From a checkpoint of a small audio frame classifier.
Training: soap at rate 0.0035, batches of 128, held-out accuracy 98%.
Rows from block 5 of a small audio frame classifier, named by matrix and row number. Rows with one number belong to one neuron. Each number is 500 + 25 x the weight over its row's rms, rounded and kept within 0 to 999. All counts start at 0. Numbers have three digits each.
Before each neuron's rows are labels from the 100 clips, of 14976, where the neuron reaches its highest value: "peak on" is the class under the peak. Only what is clearly more common there than usual is listed. The data: tunes sung on syllables by a formant synthesiser. In brackets: how many of the 100.
# fc1: MLP up (model.blocks.5.mlp.fc1.weight, 768x192), inputs 96-191
# fc2: MLP down (model.blocks.5.mlp.fc2.weight, 192x768, transposed), outputs 96-191

peak on: /ɑ/ (100)
fc1.143:496503495513460483487508496493516517522493531518519532525477457486450479510542510553505492518512509475511512521513483489466526509515519504510508471506481521522513496500505546546486494503495497488440529504504465533586472492515511540532487508578442446512552500474489516494498554492496512508
fc2.143:487486508506467477487467518559486472502487499526471459507534495486445527466480499495490515489521491521473485494478503476534552491562509543491499512499510483502534518441503522502510547517520476500496501505485537508483511477521498514504545477507505519485509473465468480509486513486493524475

peak on: silence (96)
fc1.42:517496504517511495487499511554502584493531518515506503461509522502498488456504527452465520478488474529493508453513501482520488496535479471514530513531547508502541466523519485490524466499516494461450486507512474479486470468508488510479526542501449447505481474500549485465490500498494468527
fc2.42:466555501501535511491504542482516478491520465509499520532536558509514494511529536519531481499424464503501545524489477499501528516507495513561498484466478507475475490509469510508449550498564494539529510497497526466449473488503500513458530482486507529472496487502473519527509536490495526511

peak on: /i/ (44); /u/ (32)
fc1.696:517449496516506499454480527490472488483500537475492522475479511489443451546527476528552515511490484532530514494477500520530517442512501512531518495506464485527500540497487486491482462513456514501498536514503532459478501508476482487520505485512528507483525479478521535517486476523538506474
fc2.696:500453505497521473504531502553463514479493466478456509532494511473452528516521487474514524455463469471494535490506506481560445523486527537464510492468525501511522513465487453500499542470478486520541544480517490511460475518524476507528531473493474481515495465498501493508502478525506500524

peak on: /i/ (85)
fc1.1:498489481498514510517522537497496504532482461490470470490473493489501533503477453521508496525536506528532472524532489449506503475498500544540522566517470505461464530508511485489476450481501521499473505490478497495470479493521529483502494523461465554520490499521516477465529494508559516489
fc2.1:504492555511508474512508538522525508537503511465524562438553487512496517503459493544503488511460524509532491484465483537494512484497504502488539511481524480550515526507511493488488512493452492543507505511502494482517505524513476551477551511484474499499476526502469523533498492483533480485

peak on: /i/ (60)
fc1.203:520474516523552521506509514488494482491483481433509523552485484493507518486463529504487515493507487513475508451505539493476497455482497487517508497492522513513532508537490483492510522510458486452516524512497524491511502515500429508483495524498478543502540436491482457477527501491464469488
fc2.203:490509464475461531525508533503491503479487487507510513478516452497473482486477477519524468545564485500514495518493494491512481536514466505506455529519526480456501503510529510480520503513497494521510482502485506500487487469512530509495494528533457523479549485477520485493528501488546505515

peak on: /i/ (54)
fc1.642:495491519482509468496543506512498483527445536500546529492447503483496490532517502454480463499505498555535518494443502522524479444476488486510481514509500515506520533484480521484527465499451458489544507501500501489488498499508464515524522514475487504507500491518480506506473496454521463494
fc2.642:511470512481495479460520538511462536494503519444500476500511501500507499512520476531579494502470493484508532495523504485508555544520483520507539478513488512514518512481508477530482532499503540485469505517503490469553478532515522522524515468500466503463473531507481486520543470485511489520

peak on: /ɑ/ (39)
fc1.366:441504495507531506504586522496496497476570461468477523495478513490476515486511481504518472519462523486482425493496495490465508488525509472474480548489522489493508508489478521509497478488501530542468513506488486509495470469448538516517501508494483527500490512499549487528481517468479479499
fc2.366:483463507471481505509526494426482520501471498495553525493514485535473524556501487501450540519482495469530523498533515495469521506544503539522491502529480495494509467503456476524514480487534527529466556491535505495484488487545554517474528525452478492464481537492486513503534501511501507478

peak on: /ɑ/ (57)
fc1.487:482461478498468508509508514530470465514556512468512495506518514515470506505507469513461436526477496518501492549543485522524474477490469471503495478487507545522485514519500489463547462456450500524473516484488511491509461511493419514515494472465505539510483470505450524486518465489516505532
fc2.487:465501548496525500450489522521499527500521496488512502517489466504524496542537518493511512498499531479482500508532510479511457497488543498503517487469548523504498494468480509493476479521487501503476505506497444485490507479459519512514513493516433456503518508508529496524454470482484519473

peak on: /ɑ/ (100)
fc1.81:486526473507491486526485450509481486492472512519528479537491517482524480521499512502474473515467486511510461517472479495501520515518514535469507536524469531487487463494507510516508530548513470504495557535518506497521545449524485518501552437524511530472487493486478489525459525526505491515
fc2.81:519495512520499539512475497479468523486453505512466469500480505527477529510443503465458513525518498515459508506497482478528479498514527498519468501461469503502513530453502501441502484537489494471480464517485518471473529489520483481471512518504536497516551482496512442510496487546552515518

peak on: /ɑ/ (50)
fc1.509:455506509500502517516447537511483490459497518485498515492558477486461495532497505508491480471498498492515507469590488530497499483466516469478553511499547490495476505518494507510466502467483476499502529511509514538532452493462466534480557477509514462477557513466483506497490469492510488461
fc2.509:533496466466500542496506490525487482504488528532555475492500502521485451533527538527487552500488488497468458529507498518474490481521523510509498544500511444530462508504442554511508488505503550515523523504535474488513533532461495507524525511485462487508545521494509537507510544510488510510

peak on: /ɑ/ (60); /ʃ/ (25)
fc1.165:531492467509465521463478491493488497483463483520484494467502497510528489536515451493476431542478521492444494527449516462538520485490504479476482469489480471518507543487543498499466492488474525502483524534448523502551481462477445516510477506532482495490529530499533508466488457486526534458
fc2.165:491511516483490497423528521490458461488469536483540460521523493452480472528458489483502467501530498486519478499506535525466469478495493484506500519525516542498525502480477495466532534530526509463492505530489506520523519461519491521535502473511504485470478551502483520484471487502501514466

peak on: /ɑ/ (99)
fc1.220:449523490501477459511500509509492437525496508506545492514549508498485488534510520531477521506512548550511512491529515537483512472501539526529505502490481519491490511530487511485496496477458480510537537489478494507504502504511469521495555499558536470460506468556530537541551484507461514477
fc2.220:509482526465495505498527484473476449482478558461469487530490479485530467489552466497443515526521476494497484502490520497490490484475530507491500515462521472493509492492482510506486453557484546498518475508505496458468496514494468477516487473509490484480492546516472473476524473516495442500